From a checkpoint of a small image embedding model.
Training: soap at rate 0.0027, batches of 128, held-out accuracy 100%.
Data: trained on abstract colour fields from 500 small random pattern networks, 101725 training examples.
Rows from block 5, named by matrix and row number. Rows with one number belong to one neuron. Each number is 50 + 12 x the weight over the matrix's rms, rounded and kept within 0 to 99. All counts start at 0.
# fc1: MLP up (model.blocks.5.mlp.fc1.weight, 512x256), inputs 0-127
# fc2: MLP down (model.blocks.5.mlp.fc2.weight, 256x512, transposed), outputs 0-127
fc1.119:62 41 59 36 44 43 60 42 48 48 51 56 62 41 40 36 59 41 41 50 45 44 44 67 67 38 24 48 52 57 47 45 44 81 41 53 71 49 51 38 36 40 50 79 44 79 42 63 58 35 40 67 40 60 25 55 65 49 67 57 49 58 54 52 50 41 35 55 69 55 78 56 43 44 37 49 33 45 44 74 52 69 64 49 62 57 38 48 22 26 41 46 52 80 46 23 38 69 51 41 60 31 49 72 37 45 52 52 61 49 60 39 51 54 45 30 46 38 30 46 37 46 59 35 66 63 53 46
fc2.119:59 78 45 43 54 61 30 63 57 49 48 24 62 37 33 41 66 22 64 56 55 65 37 41 43 49 53 29 41 48 35 44 42 58 54 78 60 65 54 48 32 37 53 86 60 52 33 60 70 34 39 50 41 28 36 45 56 89 47 43 52 23 44 41 41 66 44 40 62 58 63 57 36 37 40 37 33 62 55 46 66 60 61 59 39 56 24 44 51 57 58 36 42 64 53 62 32 83 58 54 69 41 48 75 54 47 55 55 47 55 67 41 40 57 50 45 48 19 35 52 52 71 62 43 38 46 58 53
fc1.120:50 48 46 35 35 62 44 54 50 53 55 61 49 50 49 38 28 30 51 52 58 62 60 56 46 71 41 62 61 49 58 52 51 63 55 48 52 55 33 39 50 33 68 63 34 55 50 54 50 43 51 46 64 47 36 36 86 55 48 38 42 46 37 26 24 64 65 68 57 45 49 56 44 56 56 43 54 46 50 42 46 43 46 47 70 46 60 58 27 78 36 55 43 34 53 66 62 46 63 31 46 53 60 61 59 68 64 44 47 34 45 60 39 35 44 32 33 58 58 46 35 23 44 39 32 62 49 28
fc2.120:50 37 51 48 65 58 49 66 46 43 48 72 58 53 52 66 38 26 46 39 59 45 47 60 52 46 55 51 40 33 45 58 48 59 50 44 72 47 56 51 48 51 40 55 40 52 58 59 51 42 59 40 52 31 43 36 52 57 68 50 30 53 52 42 35 39 74 17 43 61 30 56 40 43 46 46 54 58 49 40 41 43 53 53 50 46 31 37 23 50 66 38 45 54 53 77 47 61 64 56 56 60 39 32 41 64 53 40 50 47 57 39 44 48 42 58 57 60 73 47 45 51 56 39 39 49 39 03
fc1.121:64 55 70 61 40 35 45 46 47 55 36 48 49 43 28 78 32 26 40 53 51 63 59 46 47 60 65 46 33 50 74 56 24 46 56 42 46 34 37 30 40 61 73 66 41 53 70 37 60 49 55 44 56 55 55 53 41 21 40 34 51 71 48 50 67 26 46 38 34 43 77 48 54 47 58 52 73 38 70 47 39 46 36 51 45 68 45 41 57 28 35 44 50 53 54 79 55 54 43 36 33 57 52 52 85 26 51 65 51 55 40 45 54 48 47 44 54 49 34 57 34 43 45 49 47 40 49 56
fc2.121:52 66 65 60 36 56 26 40 37 57 44 46 52 37 44 66 62 44 52 58 65 39 36 53 65 33 43 56 71 72 40 58 24 51 63 55 65 18 35 33 51 67 49 70 33 60 67 63 68 44 48 55 54 59 37 74 57 30 52 37 62 56 35 71 72 34 59 64 49 46 53 35 49 55 85 54 50 33 53 38 73 45 64 58 55 59 53 55 79 28 44 55 50 63 75 66 58 25 57 46 38 55 68 66 53 48 70 43 74 67 45 50 65 60 74 46 50 61 47 58 45 52 53 62 59 32 63 40
fc1.122:59 54 46 42 50 59 37 56 51 52 55 41 53 50 43 59 52 55 43 49 66 55 61 53 41 32 35 48 45 51 45 39 41 38 41 43 44 58 37 27 42 31 57 55 41 47 58 39 51 54 42 70 39 46 60 42 49 54 74 45 60 50 53 54 67 68 37 31 37 41 53 44 63 59 34 40 49 48 44 65 71 42 53 46 53 55 60 67 69 41 44 48 54 56 54 70 49 45 49 52 52 47 42 55 64 45 47 58 56 53 48 61 77 35 40 68 26 61 66 40 53 41 29 47 59 43 56 51
fc2.122:46 68 65 53 30 59 27 64 46 40 40 69 54 62 39 61 61 40 56 55 42 61 55 75 45 33 45 49 55 45 69 65 66 54 41 50 48 56 67 63 69 55 50 46 47 44 53 34 49 27 43 56 51 33 79 54 58 74 56 64 42 39 28 41 55 51 47 29 43 68 45 29 59 61 58 42 50 56 51 64 67 34 48 46 45 64 32 54 66 57 48 38 41 52 42 64 39 58 53 51 65 25 52 50 76 44 36 68 48 54 43 64 48 46 55 58 48 51 56 41 45 59 31 53 58 44 52 55
fc1.123:43 60 50 62 52 41 59 39 67 53 59 27 48 62 43 38 32 32 43 48 49 45 63 44 48 52 45 41 50 44 62 57 32 52 49 39 37 45 64 25 50 73 31 42 39 44 73 43 27 60 52 49 27 42 59 58 40 54 26 54 74 45 53 41 51 50 41 51 36 45 36 49 36 28 54 46 46 40 44 51 41 39 55 48 45 40 52 34 62 50 51 35 49 47 29 50 48 50 55 56 58 56 59 59 53 51 25 40 43 41 49 40 61 42 54 38 39 31 63 64 62 34 55 70 53 67 39 51
fc2.123:48 44 51 41 49 62 57 64 48 64 54 63 47 46 56 53 47 44 40 67 69 40 62 53 56 31 52 45 48 61 73 34 44 74 31 52 64 38 74 73 56 33 51 45 77 45 35 72 62 72 55 31 66 50 41 38 41 58 54 65 32 54 50 56 54 54 51 61 50 59 45 67 45 47 54 67 56 66 53 50 52 32 37 54 69 39 39 52 50 61 49 69 35 50 62 31 35 50 41 41 32 48 44 48 39 67 69 45 54 55 44 41 35 43 57 33 58 46 36 39 43 62 63 66 46 41 40 44
fc1.124:46 67 46 63 52 31 61 54 54 41 70 72 38 38 56 64 35 47 29 54 51 47 75 50 40 59 63 46 43 50 40 65 65 60 48 74 61 55 27 44 60 39 64 67 40 61 64 42 47 21 50 61 44 40 31 24 50 53 38 43 63 75 38 40 44 71 44 71 27 72 64 59 66 43 64 81 21 66 42 29 46 50 36 45 60 60 36 22 34 43 39 65 49 35 73 45 77 58 40 76 56 42 51 44 38 48 55 43 54 59 58 17 49 46 60 41 41 46 48 51 67 06 37 34 50 60 59 71
fc2.124:56 71 42 27 62 48 53 61 65 40 49 61 43 57 45 53 54 35 54 71 20 36 44 52 36 51 70 42 44 65 44 64 55 64 36 81 50 41 28 51 38 53 52 70 40 61 44 48 48 49 45 58 41 46 32 31 52 75 22 47 53 71 37 51 33 48 49 70 29 72 65 77 63 50 57 51 41 63 48 42 68 46 52 52 49 42 40 40 44 49 34 56 46 49 67 50 62 60 40 85 64 48 63 35 49 59 62 23 34 52 58 32 43 52 67 51 42 41 46 52 47 45 48 44 61 51 31 73
fc1.125:43 37 28 30 62 54 52 48 51 44 48 56 46 73 54 42 58 31 35 56 41 47 45 52 78 38 38 30 50 32 73 55 75 72 33 42 54 39 74 53 51 46 64 72 64 63 39 54 47 47 64 62 61 46 48 32 66 44 48 54 54 49 43 43 47 38 57 82 74 54 38 56 63 59 38 45 50 42 51 56 43 52 42 48 53 49 82 63 50 50 36 45 60 48 39 43 36 43 58 60 47 30 36 55 44 50 28 68 61 47 33 41 66 79 35 24 49 32 41 34 39 46 36 53 60 58 46 29
fc2.125:48 46 35 53 47 55 51 34 36 73 26 52 49 37 67 39 72 41 42 54 64 38 52 47 50 32 24 37 38 45 60 54 55 60 25 53 38 60 75 53 57 40 78 61 58 63 65 54 51 60 77 68 62 57 47 31 72 58 59 60 54 64 48 52 46 28 53 63 44 71 51 60 54 43 55 74 53 53 40 54 32 70 50 45 48 46 67 52 46 64 37 56 60 51 44 29 43 53 75 70 47 52 50 38 28 39 31 60 53 46 53 35 55 78 46 52 36 30 44 57 33 78 45 42 68 54 50 65
fc1.152:47 50 73 39 70 44 48 66 48 52 53 63 62 60 50 80 65 46 45 36 57 54 51 41 55 55 56 42 55 41 52 35 40 57 24 46 39 50 58 48 48 33 32 45 51 40 56 38 78 60 48 56 59 57 38 72 54 47 47 43 44 49 63 30 68 64 67 58 47 44 61 45 52 50 60 53 58 44 47 46 66 46 45 53 61 39 67 23 55 51 47 44 38 28 48 34 43 46 29 62 50 44 41 45 44 53 58 49 33 72 32 45 54 66 65 54 69 64 51 62 57 38 55 27 40 55 45 44
fc2.152:52 49 53 58 72 39 51 57 68 52 50 61 48 57 29 65 50 52 61 46 58 58 50 65 55 63 48 48 57 49 45 47 71 43 41 45 52 51 55 31 48 45 54 58 55 54 59 43 39 72 44 45 61 69 47 89 68 47 32 49 47 75 50 54 49 47 79 52 44 44 76 49 20 67 48 49 71 59 41 50 64 28 48 34 45 46 47 41 51 59 54 52 51 44 58 47 53 44 35 41 52 39 55 48 47 65 68 59 51 67 36 46 39 44 48 42 32 52 54 37 56 50 54 81 48 59 72 49
fc1.155:54 56 71 57 39 39 48 49 60 54 54 39 31 50 53 41 53 71 38 50 43 36 65 53 53 52 51 28 45 56 54 37 50 41 54 39 56 49 57 52 38 57 46 32 66 45 40 34 62 32 72 48 50 59 68 48 52 52 66 43 69 66 47 45 46 29 69 58 39 39 49 57 62 68 46 24 51 82 43 50 48 43 66 36 49 44 41 36 64 32 51 56 51 67 42 43 49 35 70 58 61 53 47 36 43 34 38 48 53 47 62 52 58 44 48 50 58 54 49 38 70 64 50 58 42 60 55 57
fc2.155:49 57 68 53 41 43 53 66 65 44 68 27 46 45 48 65 38 29 50 27 62 43 49 51 47 71 64 53 55 52 50 61 38 57 59 48 51 52 74 33 51 37 57 74 61 41 64 33 43 41 42 52 48 63 65 41 26 44 53 51 53 46 46 59 52 58 69 70 50 31 62 61 38 52 59 43 66 47 62 41 47 39 54 44 60 69 57 50 41 31 43 59 58 66 50 42 49 66 42 51 39 56 62 57 43 55 43 42 51 24 46 38 51 42 49 34 31 37 51 71 64 53 48 36 34 35 51 69
fc1.156:69 59 38 58 52 51 35 61 47 33 47 66 59 39 64 41 36 47 53 58 82 58 50 46 45 65 58 61 58 45 67 42 54 55 55 35 52 44 68 31 54 46 42 36 51 44 47 64 67 44 44 38 36 48 55 55 67 42 57 43 49 40 60 44 58 51 55 50 49 62 37 64 74 37 48 35 41 47 34 39 67 52 62 69 42 40 65 41 59 36 46 46 50 50 18 41 43 43 38 36 30 19 47 47 54 45 51 45 59 31 37 69 57 55 46 52 62 65 55 46 47 57 40 47 56 44 55 39
fc2.156:70 28 35 36 40 57 36 48 46 48 72 61 64 48 61 39 52 63 55 36 62 44 39 62 30 67 55 50 53 48 60 50 39 69 39 27 31 48 58 33 52 52 56 52 64 41 48 53 66 39 56 37 43 60 75 52 52 50 63 55 37 28 50 47 66 46 53 54 43 47 36 56 73 67 54 52 63 63 36 27 60 45 53 53 44 32 57 47 62 28 47 67 46 36 48 53 44 39 35 49 52 39 63 70 47 31 44 21 57 27 33 79 64 53 34 48 63 76 57 62 44 42 57 52 47 55 66 63
fc1.157:35 57 49 50 44 36 54 59 59 34 74 49 68 49 53 48 63 46 50 68 57 55 43 50 39 49 41 71 69 48 40 61 71 63 53 58 41 41 56 41 46 38 39 72 59 72 27 46 46 50 44 42 50 57 75 43 40 39 37 39 64 49 63 58 38 78 71 75 56 42 38 53 44 62 45 22 69 41 53 45 67 60 50 54 47 52 45 52 45 45 51 50 53 40 53 36 40 53 65 54 62 32 37 61 86 73 51 55 35 28 56 29 48 27 41 57 65 57 38 53 48 33 53 30 24 46 52 54
fc2.157:50 59 65 48 39 40 32 52 55 47 68 57 71 46 53 52 70 43 59 63 47 31 53 43 35 35 30 43 43 45 37 50 45 50 37 63 35 55 64 54 45 46 41 54 52 81 30 39 50 62 69 45 45 51 52 56 39 33 45 50 43 64 50 41 43 56 73 57 52 47 54 55 44 61 36 56 66 26 56 47 43 34 52 47 39 62 09 62 41 45 32 52 53 46 48 46 47 64 67 52 71 29 34 56 80 72 58 77 63 34 28 26 54 43 45 61 54 41 51 51 47 45 62 26 47 23 37 55
fc1.158:59 47 51 54 67 52 53 27 54 56 45 72 54 42 46 59 54 66 49 44 54 44 35 67 44 32 73 67 63 50 58 59 43 41 46 53 36 43 61 43 51 45 39 51 68 46 54 37 49 41 49 47 78 59 49 33 50 29 54 55 56 38 64 44 59 52 31 60 60 80 49 61 48 42 63 49 40 36 84 40 77 52 51 27 60 46 57 35 60 53 53 59 67 40 61 40 37 54 46 28 45 52 49 58 63 57 35 55 59 36 41 45 60 60 48 33 51 39 28 67 64 47 47 50 47 61 42 45
fc2.158:56 51 34 41 69 73 53 29 45 64 60 45 40 45 48 75 57 57 55 37 45 53 27 64 52 42 49 71 60 48 45 48 35 41 44 41 75 47 72 49 26 28 41 19 74 37 47 32 62 59 37 23 63 37 45 50 41 43 55 22 60 31 59 45 49 55 32 65 39 53 47 58 53 25 64 43 40 59 65 43 51 76 60 28 58 53 58 46 46 55 61 54 48 50 50 72 40 63 41 39 63 52 64 60 61 51 62 57 64 50 50 53 68 44 46 47 42 22 20 60 86 58 49 50 46 54 57 50
fc1.159:42 74 33 69 59 51 62 55 35 56 47 34 63 37 53 38 44 44 45 57 57 44 40 63 50 52 61 63 46 53 47 68 56 43 65 46 60 61 54 41 44 35 43 38 76 49 53 31 60 56 51 60 78 43 73 33 55 29 57 52 87 52 51 36 59 54 65 41 52 39 42 53 68 40 48 55 61 40 40 23 58 35 41 62 55 33 37 45 77 58 22 50 39 30 34 38 53 48 59 41 42 53 74 43 44 59 52 62 51 40 57 34 35 42 52 46 74 48 36 36 44 41 54 64 37 43 38 50
fc2.159:37 84 43 67 47 57 67 63 37 70 68 27 69 30 44 52 44 51 46 52 35 36 38 45 62 40 61 61 41 68 57 77 49 41 60 53 52 62 61 42 51 22 33 37 51 44 47 46 83 57 61 61 60 26 52 31 53 39 57 46 60 42 45 62 29 57 57 42 41 58 31 42 66 57 52 27 65 34 43 53 53 30 72 70 51 47 31 44 52 51 23 59 40 32 47 48 65 35 50 53 48 42 75 44 38 76 40 66 48 46 50 29 46 53 52 64 76 53 46 34 48 46 76 62 42 38 61 66